config.toml
head_dim = 48
fused_qkv = false
layer_scale_init = 0.1
patch_size = [2, 2]
width = 192
am_softmax_scale = 30
init = "kaiming_normal"
muon_scale = "original"
momentum = 0.95
orthogonalizer = "newton_schulz_5"
steps = 7000
batch_size = 128
final_lr_fraction = 0.05
Rows from block 2 of a small image embedding model, named by matrix and row number. Rows with one number belong to one neuron. Each number is 500 + 40 x the weight over its row's rms, rounded and kept within 0 to 999. All counts start at 0. Numbers have three digits each. After the name is the row's rms in percent of the matrix's.
After each neuron's rows are labels from the 100 images, of 14976, where the neuron reaches its highest value: "strongest on" is what is common among them. Only what is clearly more common there than usual is listed. The data: rendered roads seen from a driver's seat, with toy cars, trees and houses. In brackets: how many of the 100.
# fc1: MLP up (model.blocks.2.mlp.fc1.weight, 1152x192), inputs 96-191
# fc2: MLP down (model.blocks.2.mlp.fc2.weight, 192x1152, transposed), outputs 96-191

fc1.706 029:536566527531474462567549503501496462499462547442482532515527576464477493448457478433460422477448524490487545498502548479540478504471565507529522507579458486555483503502428535533539477510435541517518524460505546483509467558447473504485451556501423494512551499496497532532460532401490493490
fc2.706 030:510466454497481474523496540520503498473528435515534465522574504484494449524535479512519539462521568514520518480476448500446572483558452505530485586362572533428500463473484550455482481529538494529473493505518429479530478462564473509486543435479403449454498467476474463422477484599457538510
strongest on: snowy verge (61); line: no line (55)

fc1.527 083:488531427501505495513469502500548568475475481490500503528494483486546459519475551459444521501498489482514535456564494478428514497474547498549533515508547481539444521548546521506518470458524530481444448498522503557564487514526443530479530575463495545510473519506521512490450436494537567527
fc2.527 087:455440521465516497496540502520484467474502510465512458517439531456497528532510493496566470506508437451546456408406508492535402543503527518449447496501430511538569482508501495513529499570433522524532537509468464544514490523550516506522483506584510505490504517570400473497538563516475381493
strongest on: dusk (81); solid white line (62)

fc1.431 062:569446527536534474457493430507548555452558542491447451494487473535464482521537461467434503512489497517526491546582472524486462505524505492534447478532483597497535545558526487553495550548483444474529546520531476431504483463546495503472448474509525504424431567483479505501525487455469520502
fc2.431 059:491524501568507498523493461517527448494494523532401484520548489506433531479509527455481599478496400426457488503446448495592584493506474452517502506488509337453582486595548520453482515423493515427524515497583530517435486524441487492489544563474452489499460476499536443498567527470512502501
strongest on: double yellow line (91)

fc1.166 161:477533539545480473490493483512479537503547473491460489459522462474460508522540527477474539559541529471454519478538510439436531514451375475569522548483505505431434479513576485429530456479560462503488516492519528533425466458464511492525521525521537488454563516548536511561465568410459564548
fc2.166 162:546420543553478484519556487515504543504436519471492572546488472476484504473480508533532623489442409523537493481489532472480464498586511503512481482498500430567477480494520491470539495477539515576492534510429537524477579489480527510493622500446439506481470535484430502498469491526542492604
strongest on: dusk (91); line: no line (62)

fc1.406 024:512524470521448572434493483560522529463500449468531543562475466557513426479455461515457477501531523494599463511578543501478513516536531493479477479495512568525473576506432520507495501571542501454508556495477578482497468447473423596502451499426506527528526474485483516571523559491477540491
fc2.406 024:550570519511552419532526538402497468524491520522500462420583481501508519488493478460506509471510449508421519475386462559465489489464478521535528464543483479510521462517469505506489471444479469536525476547466424529487485546495575491520503509592472493459490546518501520356475480464448515553
strongest on: double yellow line (78); snowy verge (62)

fc1.405 072:561558520489527522556510528580533478525500476465470579519459532527493543447466510547541471466513497471444497471455508502455555469525539446519511505458488495474509428464576515502420518468511475535451537460423498537434502488559515525541397562493488512490463503514523494550487523441394504558
fc2.405 072:496517514469451497498492576449493526537460515514454531531457561486490525503522500522532486502521569410517531477479505525480416493505556473450510573486542476462417559519538500432572505589502499435527525462479431525543508434442538543487527548395492503565496512443476431419469467509482472455
strongest on: vehicles: two (67); double yellow line (58)

fc1.51 058:499488503517500535513530509576457445525492550462496485478499421485507494441536453530474470506465491517513530593472517523563553471463532542524506566483503470531451438469480531490577529482529480502488462471506439494497560569428465510484490507503527534475432526508511494506570509534462535555
fc2.51 054:511488468569470469478512516438477548453515459580564463470484521488478444487511491547489481484524544565612538561537478454498523543441531543471453510509484517476520469498432459412513498589553511453504562498460523462561453485488503498476568359456477461379515486470527446515442462498534504538
strongest on: line: no line (71)

fc1.601 011:488584488500503544620523569534538531518504463478470519492462538504504438490455480530513476495468490514527408478506584537455484525528462494442513498529467489521480539485489466594468516459524443460579505501441582458487446522472442486524443497489496476523485462490493484536450511482522455519
fc2.601 011:562457525454501437484436509478448505506495542535501497544512432507492541516535476503444462507545515524544573476475442464515545457516490489528484464468578537471574418544431559497475496525487531591432531492427465564517545511488516513528523555540540505483467544466443453491586484481456596515
strongest on: bends right (64)

fc1.316 016:500468470512470451427516487537534471513447491531510501579499504521527602476494458518488490479489490482539458429403461431557474436478498432524505581467463511424506474525468526432453549481521463400477468451505501489507596470479477502509521470537470515490501484529570484471480561535535514519
fc2.316 018:457488468502494568518496543463499551543515487446476444522547510499487409500462549482479491522423544480438502526612480582448546556453510577463442466407533505579509536562470473569539483514449486477491547538534538478517411425506536466474469569516530516443515545485384537525537498460522522462
strongest on: bends right (67); double yellow line (54)

fc1.625 117:524459436548575541549522474486505527540509548497499533520499499547465506487449516497576504498509475428558517512551523466477462509520525554543491464523437558547486454574568524541569552465536563543490475494529419455467485501486496474515484527478450510516527513439440544446544518513475513493
fc2.625 116:434458566438484575516507495489496537535510502551478529497468464501469453487517513500512506486601542530460488534356545511482456564513464489499513501506554440475433507551565546460505482539430514602520430487479536568481416428497535498502493512387496485483426565458496448539520445491488475552
strongest on: dusk (80)

fc1.281 098:425517517480515467475478494537474490472517526475479473464511548475494457478477492555571501511424432591508477500477542459500537557483499518525416494560476476504570584477417476550428510543533486513423517492587478517544492569437512505495469420563504468427481458493503564398478542494510465478
fc2.281 085:460534445509488565495505508462493590510479469478483464528517509512494545483470512560468434506506501512541513496568478554441482419421525537488544438474456510504486423504553557395482454526498500587554474508501529503494470538512468484543506528473499492488464513540397499600498534453480560465
strongest on: snowy verge (63); line: no line (50)

fc1.160 090:498572492495520449510511488472503515487512411508501480526477509506467518532532520510425523498482464498468486427531450474474532508469503525470487603539517480534552514491505474536428506502552534528478512552473454486532566499477535487501606504490470511485512527470486501452491497517443492476
fc2.160 089:458460525510467614479519571504494453519486559588435544485535405484438555446500480505528502502569562520505427449551516479467527533461461544497408502442509550478379490440487514537561525492447497489515490499477451490510505483515523494491455522498562509564516494542502521426514485470559461497
strongest on: dusk (61)

fc1.79 163:483513481487386466507509456494512527435528479497553530495473473450572442521486483476484582531499478513479517503546480517489460453555453525549496521469507479526578490473499470467520517574482457515545515461513592478567631521509464526520512467500548517495540517497546499542540428499506470532
fc2.79 150:524532505534445497486528498366498479501537533531566484458504544540547489501499508377468458490526428531533497511537520445529358533459539516484529467430501516561467517495494471526462495500542507468510468531570469520417430483523570483499544597506565518515482489500577479437477605536463510396
strongest on: line: no line (84)

fc1.106 069:500489538475500531511515483535520486506483556514494459492465492494578523567473460463508459508515490494591542479540437498499466456486506468478433454540508399531478522428435441403456470502557519494478525469542417473572460547476547487510486506495495462473504510516602500503559498540491498532
fc2.106 072:469557489529512492493471533519517480480552498406481604553543537575540453509438449518510499500464486451483471444454477510537496506448538556461523472417516543401517440457493463522484482523500508552520426463492544500453446450487540444506482483598559502515573444552506562474529395469488464498
strongest on: bends left (68); dashed white line (56)

fc1.232 064:473568486480505520506492466539497491529491444579479494432466506497474490476482430459545465490518435484510579593502510529590491468578501547448533522491465479466461447495427512419515498551470454515515497490529472496480565465516494503515439537562497524492524467422521510494624509595515464537
fc2.232 066:430516458515503507489514502402510508502547569516483497483470581378500452454484510475517515505549533575476486488498492519504482607473499462463502476541554473495489449493471491529510542509499519492508441489537510472553372481464551489493519537414512490439485560584533449406514534551483546468
strongest on: line: no line (63)

fc1.731 111:507526490506551508456522542539544484569492457451521580494476582471571551551466485508535536513518513509472426485492500472434528463543526464472492539469527517521490544486478535478527497534498481497510443450514464526475480421504469436468474449472484591511493502467465447476494569433534584557
fc2.731 122:421504525530489456480535501479486491452445533514572550501436488510516479524554485543525455496534476445498490448482512465458530497601519564504519427488531460489457416501484555584495458456505509456530494521461502502471517477481549482506534438509405529446481533454459493432498543504556493505
strongest on: dashed white line (62)

fc1.293 013:483497491513522488533535504459525573479470454484455496547546466496467406432482511523572504492486499502529460535459455524451481503545509497483511502518413483543495497537416501532550465536449523494483456483467537465475517500511509473515431482443468524505479580460529551504440505479454497446
fc2.293 013:522435552425522545491503493566503485498560525572499553414520502525511569480549480522399459529546513527538570499505501464520492451490562498500473461408462549546555532479524552470465443523557469570548519500540477552527467507489467488465535468546471503516529522565501526493544435532514432524
strongest on: bends left (61); solid white line (60)

fc1.605 129:479553484564553430472488466462429518491512465517496500493471499473466456539500454504536453525482450502528557539391494590510439541516482454494508493507532526571468440540488482462485543425518460527541508477483531459515501495459477468534519514433440521516514490430480513508520508502506466534
fc2.605 123:534469465502523461535484512579501469495467421522473527437480518477498530517466526451561511454517545564446453462474532465468566483473504512477547533478494495466465499532513491612458490545477477564517432535568512446510548545568529466498505636484515449542483492403441496462490531532507581445
strongest on: bends right (72)

fc1.645 168:508542451447529509490526515527429437533463471499428484523493505520528449472480419456490517500503521556506493478560543536500449527526479474554539526486496521498492546512386506539484463561490532438445454533538524510497549474520562470497496462469408529486507444505515495446511549494525534501
fc2.645 159:457557405473446521507526489621483583473524488458505532511516493450529506469488531487516451520430496440531600518516471516504567527472563573507469491527478482549505407532487507477536486495511493531456481485417491434524411521478448490508516550545517469452429499534494492496504474518453451475
strongest on: snowy verge (70)

fc1.66 161:470535494521459548516509475442514504541461559530421478464447486555504516490486526433480557533497465483542502465432510501469491505603528517544515445542553546537488465483543460481566493527444493508468520494436510548494427559541544537469558490521496524551468522540498467496489480496513545515
fc2.66 162:528469573534558443467489490495487442470537486482481495471509500476531425487505474483474455489406503491522522478505498476579461471469541530543488479531484544410523501595493536518465465466536493466519497512470563480549545516510495509510437434447502507557465455483485500505461477409478487505
strongest on: dusk (79)

fc1.588 062:578592449506501518505558511504535532460514468544482511484456486499506491473525526455532509472604490483485523568509483567463492479535551611432555546488396548472585507451453553546511436427471507422515456544533504504497535486526510473484469501526521508483534490551540503493427413495510569441
fc2.588 066:376529502438479478468495496545474531521553507517487518524549455430505477498482465421482521554514457536498523473497516457537548532464536459562471469491542415566446455538509529410383506543560508502542557509585450486494500514463550476529529488484434525467575508575493469480534625529449421511
strongest on: line: no line (65)

fc1.99 014:572549497474476542483497508517443539493481427522500512499567454439522524478546559575473479502566490512551522464571505499514541465503462531468529485484450491505511436480514487576494478441445490453468496535480577528496499468526473538461454527424446533488513522592536495484511427425489501488
fc2.99 014:446528507590480506483500513496532503522496507458483519456461482548452466475508515473509552497497514550446539499378499486479476586519486515555472466447518492553464521515563480414487480578525503574508518481570447527506564506504497482500544512592497491523530531482379420551495531526484469573
strongest on: snowy verge (83)

fc1.511 165:463477455430497471568558497501428499466474484493494469544471559526455525517540493534542436532547574475471496477489557515546388470482478484451500504473472444518464453450530483552507474461469476470509516499526542517494474489485466558518544504474533480488509504516506478495474518445516573547
fc2.511 147:530554400501477557506521503506512548546436498596549467572522485518541498503512493460448522527491477513456463481555460503522539477466453498475479556526469536518446586586435517462512470532497506474489443459586546493522500530493452515521589460453474543501500467511519507501491469459487476484
strongest on: truck (84)

fc1.642 035:524514458567496433512510529463484466461492491449487474450521461517491563493502494515511463514478499493490449597563486487550547548499476383549582518484479476543490452569477467468501522470510500517504414549526540517503433491521487524509584445447500496521507532459450494624542494541507495495
fc2.642 035:522424556532508521501514524581490547546501489511577510530431510527546428548584482530520497472515508443535576433412481498521529452451494571480460433434527452503511516442493454493472546572513514443489511470501497496522490488464516487459490473541536458541517449545538487463486543452443575493
strongest on: snowy verge (61)

fc1.685 089:478527496506466494536481582514486510423506486531568497530472487538481515558474509513487503490539491523466542486487442456455546427473493491418476579471555484478516537444492505413607460487489469464522502507480533530509577485494488518461450562461489516526543459504491519484508468540490593506
fc2.685 099:461505516497496479494485464441505456540510504491427635464525533432491521495513479580505485474478508579573501485488458535482422569489467415600481456474436459513587452458492486487493487509514451495527552489436446533492514478528501530474496501489505498446485496443441517458574500548469416395
strongest on: truck (84); double yellow line (55)

fc1.694 008:474518457490483525493494484536507503473512443607535491576552481451572496409571474539480530443560536502556500467526511504541459460524495446399483510563464487511489533429434497418416503439538485462472567536538469436516494460529509505552516492416491530470508517491491517451593558515473533484
fc2.694 008:539538460532483467512490514447543530556474530412482411526463529514453527429503494558447500527514585536474471498450438550545507462534479522525520531472461557476518507572496492521520494534500498518503457541465508527468505529508407493504458505617507506490499614473426545594513484445484452510
strongest on: dusk (73)

fc1.73 135:473495507589508493482529522485538521493562512527527475524384515496433551438518559484511506495506531421530441516518478490494466551523491457522530554526499464514419491459521530488518463492583432478555582492474503497493461539477468567513490517526480466493546489476481446559441542552498505476
fc2.73 130:589468460427461546482467516435497486527461476477529492470521453423487451486541455501512540481506403547508525490571478473488494490467471544459498485441570498478504475470534527519470529496447510531561476560552443547397598452499460501492454460538530545500471517545495495492544514445481472558
strongest on: snowy verge (64); solid white line (52)

fc1.705 037:530491500533559562456486484504518495536486458588465495460467481566477497503487446476479548489462524517531451510552499492522479504484551461441565498491509475613498632482491494467494503507486506519437506572566494509481465482452469482521532477514547481435488504506496511516499468438433500510
fc2.705 039:509567451492517435492517492518525533504460457461437418513508608505525506533496498511440455517454527503466418455457497506467564483482453525493444485460491480444430478569479461411444534545535486498480460463546551501499504519487445493511529501441513502466501539493482503498502415490489552546
strongest on: solid white line (93)

fc1.469 121:478579462500547620493541522507511514523471429515512500529513533527509518505489462540508536511517516463536451512445493565516514503515512498519498468531445527532490491484445515476533462516519545513525452480568506522496463470508555543485582487398500488477547482500475493442446509461400460526
fc2.469 116:530449523506517549492488443407475505510507520531522471449531429501503523517531528478442452501566482432468474545520573458451526474520491426418429558465518466457465490484546505536461503533549509487507565507532479483495469512504499523471518539490489506495434555553446525500514498445582511492
strongest on: solid white line (74)

fc1.237 184:445461365503447535466479491521490478527481417457477508428513471512457546471487583498531487487495457498494456475492498489538507435507570471484475592410531481541523522506510470463461537484511500496544538514574447569471555462533451500534485550529501556559447509506521538503520475551475434504
fc2.237 182:475531538480474501487500492464508463482433552535528469467529415546488586438514514498454480476564521418473490551480555449553576545461525495500481534519504424552423465463502537542511523477433502549462492517533458505581405492504547484502526485515487504469487482509539511542431532538548590516
strongest on: truck (88); double yellow line (54)

fc1.424 149:442527522620632511505515466468524537502516580424478527459517452490483489448503462456496534470509484538457511512522405539473516518429533485454456425469530532535542487533569528536450464514466614528495424542517513573517495467486488462491562486517494530464471492533492453576480486467488454527
fc2.424 150:504479553437554526501494570512521528490466525455569478523568442427527518503484503537605448534496474458458495443428509494505481532515522464542508521498580514485463397539519509468524497408520487504521551468468456530492513503494564481504502363400491487535458537493551516463484516473524508559
strongest on: bends right (70); solid white line (53)

fc1.386 028:444450488473492549430485534509500535521615510457500467520427498524473509449484529445498516490427498544496482552528470547552485447557484491495511447498566524541518441472465498471496470572480464499534510467526490544490549527515466603559457449438572470458495470527516452544504533461486510443
fc2.386 027:542573493571472504500515478468511475501458447481467462488524435510509485467520508538506453491498574444490563396489507485486469567482494520564515479459502442462497527474514490592485556458511505500510513522478448490388579486495530507530566565554522495462508508524459512501493476488466568504
strongest on: snowy verge (86); bends left (63)

fc1.708 089:495546565503473439470467520541426462491435493526572476427548489486454453434560550448498511521458528485516492507516489460470554468491541471492477504525510505469468482471538395500574473545533503460508544552482475493505489503498507472500484506478519542513525560519496519532466497489558444446
fc2.708 089:455512512495483484494507569508484516493538509438527535462552520473449524428520498528481552480537416456486496540532551511448491471532499507501481529395520468505426489428549508535446493473521492445512553486561459502532475519473450510533493560540498509492522532563463413466519542544446430472
strongest on: line: no line (79)

fc1.464 115:527485469492557538467491437516544534497561393548536526542514556475455487536494439493536516526531496572542553487493491489454524512532436463492538454500543457521492587492535483510478505483545472509518540508579405447563454499500473521496504521507522481520479521485460421487502515498551452457
fc2.464 118:543480482518504485479500494540516561508515532521495463508535429461452572543545479492485543495484506473544407433434480491572529558501562509426437588462586508532541517534473518526508526515476472500526541544537564569431560572516523512495453496531513512474505431573462496488426536409464540542
strongest on: solid white line (99); bends right (75)

fc1.189 108:493547537530447492540506517469532500468487479560454505474541505442542510550518526565556564465583403461538444466464507508501541477518524574446523552480519490533468479480500524580446433438468499493476503515513468525447519499519531541439550519468505500430565494499525514453426502451476499521
fc2.189 109:525498454461485479489523516478522555444506610501527550442400533512523501530487519516476531493491557517538566521495501457462450497519520477587442445467401554521526496491553451416575527535585469464443478450512523550540479517499470502483484495563453519507557496496436523564525559544579457556
strongest on: dashed white line (54)

fc1.313 149:466564447557499472527512458519485515524447479480460489434583483467476476488434594602499511536458517591568493521480510536581530487507538474480520511517530431469421532499578581537516503409534495478525529488522531492499483509478557558408429526510536547463482529499491485558480447519550437506
fc2.313 143:567494541496516528524489488349496443486475521435543531454496507568549483481537489499557482501601516445507456406458474485470509526535512509491546549516566434533518492505520529605441509510413486428521470497485449512480498472495471512500480423544498502530543480489452441496587494534507544460
strongest on: dashed white line (63)

fc1.272 027:480533454508494503530530513516535431484450553548482515502480489483505504499461424508483476473452517489573536446509413484511483457466515489463562589559440500566515575456517475546476483492467510482563442527563481482492458465509522574466546516503513491511474452547555510459458502504490546504
fc2.272 026:475596454495472498508502553449491566520574506476550491466560508596460483548525525448508522526502538541452481556513519523492491482489478547586480456394522506466458406537465457461505486514535520520481605510497484469535476515483516478506462457522437496512535501517407501542540533488532386557
strongest on: snowy verge (68); double yellow line (52)

fc1.53 118:505517493478560553426519454528513566528471542496484480418574432501578512501483510478517518496469456482484563550474422514519552462552466526468517530461545520538515518418484540524561521489421505483424441480573487495508493469533473468390578482484504452451469485569548448424485537544520534538
fc2.53 118:430603558521490515521466495528528448536515578395479536510502531449511432490516516432495471501453573483443482429495545503496461453532542526438463479489497640494415475608487496532550538457558488527538495530523507545468444490492515467507507568543520511533520444518459483552502527450529467526
strongest on: bends right (69); solid white line (56)

fc1.537 168:486470547546527516505512413482483427480561468472513519455425411494513530538485445466460489538513530518487554544464478505525478431520587454507500513510466501470496483522514548493550535506531527481454497443542535495515446574509546481486557541547450549511461501508580506512541470568436597446
fc2.537 155:483384506549535527493488501491491556510518446502482444484439554459499433481526466547512496538495535527615514515490528520485522553577544517514523471551514443532467399507426511507436485473552523447505541559521587488420526489462504520508568468484495484534507558445535532526400467506555500519
strongest on: bends left (62)

fc1.248 143:447514526511518467400498514553501514604507496459458499511547503450492526488454484493542533564519540536434453532513506519418446457516510489522547548482550565522453520470414505556532500506501436416465495493440456467522438483523512492563538540514531534403595558505482473488477489553469453481
fc2.248 138:426534511496534521489524527506478479552536528589560463454446430486527495488449512534466441488493594468534528531487524523511549510504501566519445469523613528570390502492486498451570512517404497533526520479522531485469485522471516486492484448505496502512468424544538524462545534447569549546
strongest on: solid white line (59)

fc1.186 153:421527531503513512494496548499490417468581464442437542411496514533496493456520459467478495491428440501541495576421582495519419469533496470470521517513487569480517504584475434506513515590501514436499501442536599438564480471488444463566529483493528487511580550435518493458518522438530444504
fc2.186 161:520429452497505476506512490513502483488521449534465491477481504472479430495482501516496499472562489458500508559511483520452535516431481392579455451517442438446498447498481535529588506452436511500446521525445528509478381472559568497501513504510496453531421488547477513533410563550499493488
strongest on: dusk (86); double yellow line (57)

fc1.382 034:503481528457445628458497503564476522497519474494518467538530526545462567462588454519470451500497565434491440528511493499451500462509481421449472530527542480551434535494526463504538554481485502526550532479480468510415519542500470456536472427443531469482484560527522518511553520452472447486
fc2.382 032:400538433457519413508510454544493548499469521471473509484386511503545557516496508457425463506569556548511436493505472482471513491585496535468464535518504530479511526521505506411470532466545503529476473532534567505499446456474500492519471575530424509458472511457503533536437517523462535599
strongest on: solid white line (54)

fc1.45 054:472461397535519539491451507489489495519468517478463480450523433551468497448479458472547602512539463544560495486494469524509506497592536495434564518496548474525553477478545564540449480485506519533500515497486413509508505509522516462518544546521484538436508500533471423491518527528470579488
fc2.45 050:452505478468514491494470490469473480485532559486547530510447472485510496470511483551488461488496406462486500478521555436572559450483492503597529504500521473530498522530465528424555497476569467449533468439556522533471454470495558513480475366516528495549518422506526522528464488434495544568
strongest on: tree (63)

fc1.325 033:403498534524613574564507557409588577533512499467544490530531521531466443427498546463477438508467510465458465466487518496495505482438495508455490463523498575506524431520512497504576537467476546482470475511498563468444468468448543517506569436507488486540529543517492519478421455561474492501
fc2.325 032:571510536500464489522498497491503415506482448504629575458526439507516505468493478609528427489495513524537565549488470477504394455586467562530481467506476510468514596522486499554477533579462495629539532508562460573572524529511514514524508464536471565512504484506407527490483500463516509527
strongest on: dashed white line (99)

fc1.584 045:465536464478495454480499491465530490529585483468546477454518563478553574485566451545510556479583520460498503523499482465470513546482505476565454510540536531555483576460479468509508533513571520535571431598491488536520569455508539443497500486407516535464558456480417486466575449440457451510
fc2.584 042:453472487474526513496526455450510531493427524579512433487424555563508513452467515474432570477472576508520414508452540523546438486523559468546475562576468435478509450574481500553517508517463491483491520505532520425547478528542461494520444581521535515437513442574551538497373526505581544516
strongest on: solid white line (86)

fc1.578 122:494519461488496503454509536480504485518553410574511474478495500467460524446616494500550521514519469553483481515455477412499510506568464429566487461484486537607476474518448512480466483526496461539527567572455522521522503516546526473498573545542549458507476553509490443509509456444516483452
fc2.578 102:520477420434480493505497524558482535511497541570485561502531446584486544466482500522429458500454535428517424525531535528586466507533571465437464483492516438588527541513509467411524487509490482477491520539589496446524400541466519485485448446569454564513489526503538513470465490410510434524
strongest on: bends left (70); solid white line (59)

fc1.535 060:493474501478408464455505544526448538517446498455511462512521530528476489539460487468579517547506578415483460475548541463462473546490500497466531493534521503491455535459486479502436576428451507499486469539512497538504448502520458407547524452555506461448485592493505580506522486528430507467
fc2.535 071:546589536590463543510486537467487501490518499553448493537500490486527483493480490480453511474495505529501503543414484523497521410481565526516502467448572525469496492580431550455541442560516496574530486446535564471466576497480490522498473517416470506575482402502476479494479544415560450495
strongest on: solid white line (66); dusk (61)

fc1.209 156:544440514537416545502491499492577459513548511547508576515518582533474516478517585474468497490456550479435464520580506504477515472508528533528501532506557497457511476491500530497495476536499524457541586453505483482480496511521531513573472515446517547461547461447507469458461459471522533519
fc2.209 148:592495427500450492487424541482515512454410532513570446505522485452547419450533496467552493509483472569497532475471526509467495535481468529531429558561545528459501498485524513470445547494502526542464479497553492471504415458567445483493555563524514521452493590500512515473439543522473496479
strongest on: bends left (67); snowy verge (65); solid white line (57)

fc1.98 170:447444356516475533436539510509522467549475494524481538441419512540528511467533472538491505511482552517485475458547426500482474500496443560513474457507454539530538494604469463466552430590494449491546490469487534479510531471520486521573536604510542512475552488519539543458488481535486521476
fc2.98 161:517509543510465430479487512571463492480512508539498485519518528515450402488469492459534587479505502450490565592565523469446471430501469435444450567469543483391436489440457468496508493457509497495523561524521436473439545526515514483483547579471476524407498513510515541448473555407508523492
strongest on: line: no line (85)

fc1.216 058:537568601475456499524529538469478439487490490547570525533472531449430501553508529530467483526549529467506476471397505508533485500518462389520568487481583455422524487534533444484503521455457522518491454442497527492497537537481525459569458531497496511484480439495516453472566500573564431473
fc2.216 059:467478486514514452502463526485500545600508405406526532499443501459537539525517493497482540530502497499415497483625452509470444532560497530469506462521522516588489486465459519524575499505527480537491475456561501512403520472544440511544586413443574496499481426508541552582503470473455505516
strongest on: solid white line (62); bends right (60)

fc1.207 169:472488478483512454437477466578496532546566546451510463489567517515487503527403456521502479431502411491534541517470558446517515438491476487497515476553504496556579527566508493426492433471513528463524463539527527459527502555509483494459450518480488540468492461464493472513606466503480531529
fc2.207 189:537453537507485458489448510498497551467495481514435544559508394471521441542523497497464515499504495498501455498457407486468513471431518528459532524492557456486492379504526502539597534513483492499497472530560420591386511503518472485491491463555537483514449514574505515504487436554477417524
strongest on: bends left (69); dashed white line (56)

fc1.559 064:559492500555483534526477466523542491513478444487504428490514589516519508511512471501513494484500570529465510467430463497524547526499495475517490437516600477448532468484459526477521499491462449521521458494507453571482579493539613481456468479479511572451475521444543454548536518528496512517
fc2.559 064:425527487477462411512548505464489459489455560516521494455444397507515465484502512467500440448509462480576527403533493471552428430474523460513455473516529441495604501448523491462488518497482505379505499501490493458538462539514406521479593563541513465478534533547499472486490559447515459479
strongest on: vehicles: two (72); solid white line (51)

fc1.673 035:463448518519464540521467527556459493384535502501531519560513455488440457489489553504515552512487458455495447553450428463550519552453455506487512479448494437525504507513412500489523554432520474486454429501499483542529563527515556507538542540550511478551617475451601493459586472533459544533
fc2.673 038:495531487466548539494479494468514524582563545496513471515504440574445458494467497519523478495538414553437523467520460540497479443430512522507513483422507619551554538527504490473501514550526496496456558443603514544545419532491512487487461420491527507453460553532456498542404492448564507463
strongest on: bends right (65); dashed white line (63)

fc1.490 065:485459464515502513534509467524497439556492527573549556477532579518515407483468531515524503479513520471513562572564481581448519503515601473510471494511483498404491523522510461424496563439531412465519485541486542557426492422450505460572440503486529536518477524496489494489512515515425468496
fc2.490 063:470512548468428464515503517547491489526477602529498513470481487505458454544517511495489474539484539499559436458486420505471417406473526504460523478541460534450398497540499488549457495436629483469499417505419462501583453475506531506485498515507481516447520505481550494488417531485537507509
strongest on: dashed white line (64)

fc1.41 076:480513496462482483556493505553480484492485480515501507437406504558503510508524577480490478496509474413482567483429528559476537471483534519538491459459475524491445488523424512505525389470480408455509442530415541622499515481450445479499450488458482504453541561519565549548579469520516465524
fc2.41 084:559504492524439442498637505573508520482525529455518455518445503530509471507481464557497465475501481580517519451576512498431435478486512468489451471515500547573513537505536458587503525506508523445489503482518472472535484558552619500476504585502512512469463537519522491554425534489503573505
strongest on: vehicles: two (68); solid white line (54)

fc1.738 151:417523454524532532513513428458506510497524533501544551502516556463481468435450544482435526520531543511451497577556468542534439544562560505435510499478488542488476518571474491495530456532474501511473454509520512544488446518448527457456485496452471498513504459467471521471530507480544449591
fc2.738 144:622529556527502465483451516558512516482532514500472429477493564493469498487514543448562549482552494454480515450487502490489526518612436512530423517423497524424456514465466518465579501458545490562504473574465538512476542492497511499528484508510508471511555460525547543516497554571466576497
strongest on: dusk (79); solid white line (52)

fc1.610 134:483493456558462567462489531492468390477494535569461423486455537484494466523471585511587524509530459467550530568523479473526431477509528528475482519494456539480440493572531457522467525455513476470468503512536564512521486416441468465429488510538523463483535480510486446509499525440466521511
fc2.610 148:558480508518434488503519519564494553463542515452476530489505405441502469496491498536519491488499469576492468512476457536531504458460527533495558429468489489467550381508463478519574482438498469476536461576537496506551520462443499515500531535490568537527375552496526504540563527491494590525
strongest on: double yellow line (71); dusk (66)